Rows from block 6 of a small segmentation model, named by matrix and row number. Rows with one number belong to one channel. Each number is 500 + 25 x the weight over its row's rms, rounded and kept within 0 to 999. All counts start at 0. Numbers have three digits each.
After each channel's rows are labels from the 100 images, of 14976, where the channel reaches its highest value: "responds to" is what is common among them. Only what is clearly more common there than usual is listed. The data: simulated stained blood smears. In brackets: how many of the 100, against the usual share in percent.
# convs0: first 3x3 conv (model.enc.2.0.convs.0.weight, 192x192x3x3, each kernel summed), inputs 128-191
# convs1: second 3x3 conv (model.enc.2.0.convs.1.weight, 192x192x3x3, transposed, each kernel summed), outputs 128-191

convs0.89:504483478464491501493482483525492428463516491485496528488450485479498486493496483519482473488466496519528486484490478493490479481480485494481478482473539483508514414490484489474464476520488487
convs1.89:490546508477514507473480524461493468529486490522498490519496499541486522522503517492505460505535459514459504507486496497532514518522494522502519511502521511490516513507486536504501498532447534
responds to: no large cell (43 vs 14.4); target cells (34 vs 14.6)

convs0.168:476487487454476502467487496510491432484479504491496513488451489490499478513492486505488436494469464515542488479483482474485495488469471494499489479480522482476514405505477480478463482511475489
convs1.168:511510530493498497534477551461484460516540481502496465491514476541501501516496506513510531523515520515474486525503488538515511513553479510491504524496489527494493492552493528488489502590495509
responds to: no large cell (49 vs 14.4)

convs0.11:480520466533497495498507476482486492431503502486510491496480510494480518485491477487484515472490513414480502512479487519481489513523481473512514494533475481507490485481498485461479469509469485
convs1.11:526526502461538499508539523516537506522525508524495494488515515539531509511523526522523499513503477539494539507536522478519549528483529503513495559516525487486519508544528499534511493504507512
responds to: round nucleus (34 vs 14.8)

convs0.120:495514468514526513489541448438482474459478497490489525497501469515511539511517511537452481481466476479469470522514503494480498490525505470479491529513444532448493456487524479467490509484501482
convs1.120:517524477491503507471535453512502464487461505498488457476470507535503522510495498507518498478537535463455507532492472479479478492498513500488461501503453508461492516454545470498500477437504484
responds to: spiky cells (41 vs 14.3); kidney-shaped nucleus (36 vs 14.4)

convs0.163:486440506515503513517468505487523509486481507524488487519525504493488509482492497533477493488518512480487497505502523482509446485465453509483471493481432504526481425494494479501481480502524516
convs1.163:493487486505503535486479514525505460500450511535491485509482513509523450497521502497523461541508505534491510522496543510516531504491514502516489482505462498499522524426490485509506457428473492
responds to: kidney-shaped nucleus (42 vs 14.4)

convs0.97:493492489452488510495485489519469450446522490477492532466460466465493491484498472514472494487469512506524466494493493502477463479490470476484484480478534487509511427494497463462483481521484477
convs1.97:473546501511510478468486517459491519527485478536517499550514505539483537527496507488495501489517448515462502488485472499506531529519490515488511511497513505486515488525479540506496491535455534
responds to: target cells (35 vs 14.6)

convs0.63:497535494539480492492498496443485482443485518490498498503480505495452526494469481479484503487501511383493501519467486513489494502525492480494499506517467487496511500477495477478463466488491483
convs1.63:508519486484532491502520514502524483515542502489505499489501523498532496508509521525514489505487469543492538491543514466534531527464519484516484575522535485477509471547515499545500496515487501
responds to: band-shaped nucleus (32 vs 14.3)

convs0.127:492486485505501507512473487548488497489493503448477478476486506502503504470501469525490473497548474502492504466505466460499471481505533459512534483543524496551488547468471478513527520444480449
convs1.127:542501504503534496551522480496480466467557508534510523518502500476504497501479504522475534512505482500508468535524531545512492470467480487499513523494517481526522455543536490484485483541496503
responds to: kidney-shaped nucleus (41 vs 14.4)

convs0.178:498463486518487496512459487498485432442515505483490478498478500477491473492480463521474505471482512483490493477484472497509459484497438469513501481506496480520478443506475508474479471530452474
convs1.178:516507523437519521491518514479536505557506518504482480472515516549526518515530518520549508528530489547480547504530499505526520523515523518510500526499526524492527534520500499543529525513477534
responds to: platelets (98 vs 50.1)

convs0.5:460484476502479496489459493472493460485471490502496499522460516480456476509497476454475469494483462463518508475461485487505479484475494475496494503487463512490523447466464481514475491480474482
convs1.5:524492512463511503531524534484495495512525522467489451464493529558505518524515512535516531519528489526455530538511517521524528487483537525478463532477497510513532483546534480517461510546496509
responds to: kidney-shaped nucleus (100 vs 14.4)

convs0.111:500474491486489498478469493505507399469489499496505509501453504482496493506502474512497445510480474512520502469491489482496493476483456504485461500456542488482509397503458490487458509511474503
convs1.111:504511519484528493493495527462501455526509488501494457502509469540503525525513506529534505500512539516470502522519506521528533513553493505473469520475491535487503473537494519514503512551516521
responds to: crowded (69 vs 40.3); no large cell (43 vs 14.4)

convs0.6:459450491510492474483475503467541498492499476509484467505497541461493478471468502477528511482475514507496545493485503506500491484498447514523517474512431473489466490489502522525507471509470503
convs1.6:522515528475511525508526513513513497530525520471504493472534490484554520514509499523511497542513497556464490506528495474536517488486497501539528487541530489487491496520503468516518517515521489
responds to: kidney-shaped nucleus (96 vs 14.4)

convs0.69:463432484508493453470486497483519537480497490503505472494504516464486479501510466477496524457498521499481511491482498526461482453517430473513536464528469485503438488519515479485509480524484471
convs1.69:509481515516516504517521500547514544517528498476494491511538554503560516522493494519500511527503486580474528496555481473520488478478463493526527484542476484510493464552508518497502519539530485
responds to: round nucleus (68 vs 14.8)

convs0.3:456467496525460477487473508484522508478501488500523500504525526502507477495485474463535521468507537496512521504507510529476517508525443481540547466571471481501448479508503489468484481506497477
convs1.3:494504497468494504484508529573501535513491479473482502477514544515522509483473495508509480549508472526479512477557503460511526508446475474531533479564467491489518450553492476494490507522522473
responds to: lobed nucleus (32 vs 13.9)

convs0.71:506471490509484492505483489492480439424513508471500475483499481467492486496487465507471500478481507481486478497503489496495457471480430467499488472489512478498480432508494489456473476530488469
convs1.71:505516507438501523482507510478543485549493509505483472465497522548524506519526513501560491515528496539466565487514488491526513527523534524511491526496504522474517536513488508559522522501493529
responds to: platelets (96 vs 50.1)

convs0.35:465486473492475493504507485478491552508469464466452496456479486497486495476481490456500517501490507493465492520481494519493488490538509479514524492527447495478459533436516492501507495425526475
convs1.35:530463500530500486522511499515452537459538497538502522552502490479495510504497470509443524507496459498547446520513496526491475470442492491492517491507516487508516502507516506439524504512477496
responds to: platelets (95 vs 50.1); no large cell (32 vs 14.4)

convs0.37:496505488534500497496484502492462545493490501409488516430468473505503492478492488502478506513498501518528478478486481510486500488504523421483509505504489489502516512475493461509510482471496392
convs1.37:557473527427510515523472520511495523490524498468487510433528517477502476492513517493513507519505498485484490500502496513507473495459518496497498508480526509512523499553469462490515512534465471
responds to: crowded (67 vs 40.3); spiky cells (35 vs 14.3)

convs0.67:513478494488494507517497484505507407457521502505488524500483519486498491506501476534497505493483522506518510485498487495525471492502440495526519502521502484526502401515488509483477501534480504
convs1.67:492530511444525514483513512455514471549499502509488484482509500563521524523515522515533486510544474537470524504516491483550538530519503535524502527506511518498530503517498529520508517515468541
responds to: no large cell (38 vs 14.4)

convs0.49:471462464520496515458510464521500433482479484505489494513469493486507493476497503509498449456455464505494490454508485444453485499452459493492504465509492481461476473518464505483494515514445501
convs1.49:491503542440516501492519499486507505522510505479508468450528496545517511508508501511533518532516534515448512538528470511511542515533502493516495499536507519474478538557527475500525526539505491
responds to: band-shaped nucleus (39 vs 14.3)

convs0.129:476476477549503502492521502466571512520499492562507496580485561466549512485519517499551495487494501546541555488508506497499505480488454535535539486536463496480461503493507545524535516485496542
convs1.129:484508522462518542470521495513549511529500533465494493449530542519535522534519493529501500503502527551418516509537485472490481465477501488503522460534456522481501475540511439520503518507519472
responds to: band-shaped nucleus (37 vs 14.3)

convs0.138:485503507435499497478498479504501408514478502476486493463481510506506489496512468516518431505527436545508506474491490441504496476503496489486529485519517509509474502477455465501511507455482486
convs1.138:513481507515513482561516492484507449466557507501510490507481515505507485505471482499485543516492475492508505525505551576477501484463480480505500534498468495513511483515552508500488455537508480
responds to: kidney-shaped nucleus (90 vs 14.4)

convs0.65:476491475529479489477483469484498458447489505491517492497512516501470495482489464469507504446496512446482514493484480494466490506527468478521513470531438492503466459467487489466476485484469483
convs1.65:515503513463516499510527561532513502530526488523490475486512502541517495504520510533524500533513479526481513500549530491524558525471492505528499523521529494508510494550503475509502510525493503
responds to: two lobes with orange grains (34 vs 14.2)

convs0.99:509475503486492504497475503500504388457512501507481518508463512484493472501507482527497481496478510507520509469486479485511463495492445503520509507508496488503514401507468505492476499521469505
convs1.99:494511511444528493470500513458505470535493497507488472479508482553508524525523521526529473503523485528460506504507472491542542540538499516519501539504516524488515503529493515515504524519472535
responds to: no large cell (37 vs 14.4)

convs0.72:497518476534471502512488482508450482418510506427491510467492464480488507491485467484452503481469507480506458504501488503483491473486492423489485465485533474506504473487501467456481479514522422
convs1.72:501514484418470522477509499486520527551491492482477482453487522540532482519497518473553475503526518528477541463505489484513508519500543522501488524492499489465495539517483491534529509477497503
responds to: two lobes with orange grains (40 vs 14.2)

convs0.14:453453476520470483499476504480547495494497473528496481517499546471483473463478490478531514466479519488518548488476506505508484486506459520526517466518454484517454492470493509505486488499463517
convs1.14:519521519455512514496516520531513511520526514466516499465540506528546512528527491547506491537517488558472494498562488468539531496468492500530526493545524497481499476536485454501515515523490481
responds to: kidney-shaped nucleus (100 vs 14.4)

convs0.9:495495489473490515454487506489491371473477509497497505512475503489511486497500484506477396492498443518510496477499468430481486473438501496458482482473533479446500485498441494488493490492458497
convs1.9:538487549496530473557503529494497458498552499504517454488519500516500528515512505523508529529524532496445504526517541573501513499529485497498492524499503535524486511536511492512516499540559504
responds to: band-shaped nucleus (39 vs 14.3)

convs0.26:472496504484497520460512477429482491470463500507477497514485477477515527488493513513483462490489462475486473447495494463466497494471457485502509532522438491455506466489482508465508513481467500
convs1.26:481515501483526481460516516477532538514471456500477462493503522526516526515494497514547516508493539500434530507509452481483521494503484473498473479532468537477518514494515475496505500475510501
responds to: kidney-shaped nucleus (97 vs 14.4)

convs0.176:503473483479496479497500481531492442458525506482500523487477483469492486497507462541480495479459515520542479500495499513484469457495458472493498474487518488518492436505502478466485472528478475
convs1.176:481540511474521499480503503463517531535499493537501496535526524531511546530498516506522496508505468553460525504524469494536496507527490520502515506511504506470506505530496531509509517537446526
responds to: two lobes with orange grains (46 vs 14.2)

convs0.115:498491509496519513487487477461468488484467493480471485478496458487510505507521482526452479504519486495466457439481491487476510498504467460469473519477464534485506454475466478465504539457501471
convs1.115:469508502480510479454488518516517491496454464466473459464467510504475531499488474515515476500486506489451508472467454504471476484474485478478483477512475534501497522474478470499489536470528464
responds to: spiky cells (40 vs 14.3)

convs0.172:472500470441475486466477490506509400516470487499484507486463533520497470487480481492524451503517471515509526450497472455496486494482502500531535492540485495497506475468441481515491499442479499
convs1.172:523479506503494474562512526516484488469552485509499472516504509514500512500492485503469559528506500485472482509522534588494530493475479491513498515508468499524515467498525502466507495538543496
responds to: two lobes with orange grains (65 vs 14.2)

convs0.154:489512483542503509504480509438484485456489515501511493529475509508448500507478482468478510501495518401497505514452487518503506493558520470505520515534456521492536458486498493513443465498512473
convs1.154:506485498474530513503517466504515518526513529463527495478499530502534519511490521526501503485507449548475522527535497444522507490432521512512490544514494479497508449515522497532468473512503502
responds to: band-shaped nucleus (39 vs 14.3)

convs0.76:508473492497495506515486483499503397451521501501491516504478514484495485507507469533492501493481523508513506489499498489526472487501443494519514495519513489522493410514483507477482492533480500
convs1.76:498530510442532519483518503464517473540498511512494486478511503560520527520520521525533482509546475539466533508520483480543533524521499528520506530509506520498534500515501523527513521515475534
responds to: no large cell (37 vs 14.4)

convs0.156:489491513460507511473489490490501370499474508482476492472502505521515481509519486511504409506536446537483504465500475430487497482459504486471495489489516524476490511471440478500532512465473485
convs1.156:522484507499512473573509512484494435468564498494517473474472514484493513484468490513494533515486502489483509514503540574474497480498476474499504538501486503533495498531522496512477469539552474
responds to: round nucleus (55 vs 14.8); kidney-shaped nucleus (33 vs 14.4)

convs0.152:490501484534467495499489488515467488444507492415497509454495483470488496492480452482472507474470511495519475507494486500474482460490496431494500449497525468506489501488504466474498468504513406
convs1.152:524507495413489533488503472506517529534507507465483486435497530538520497509511523507544484492527515523479534463514481473520497533497523514510500530496513502477496516547479488520516526507521497
responds to: platelets (89 vs 50.1)

convs0.87:507522483454502512472471514527500389484477522484517499486468512508498488512506485502494410496531434492503507434494461463495500510456540507499484506494538476520540486477435476514506464454468497
convs1.87:502522497528505457542492534493510426498515477506513508522490525490482515501483509475499485531503460482476515475507546570477497510502475494496513519512503513561533473508470506507494489524523503
responds to: spiky cells (49 vs 14.3); two lobes with orange grains (38 vs 14.2)

convs0.38:502525489527502496493511489511470545492491486407495511427473469502495505467500490508490508492493492499512478484501476508475499479531540443479499494499501493506505540469496461496520503457486410
convs1.38:529510523467506521514507486535514522474527509456508510463531525480507507513494501500502512492528495483479496515527482494495480480439479486487508506483506497514514450576505456487495505545485482
responds to: platelets (100 vs 50.1)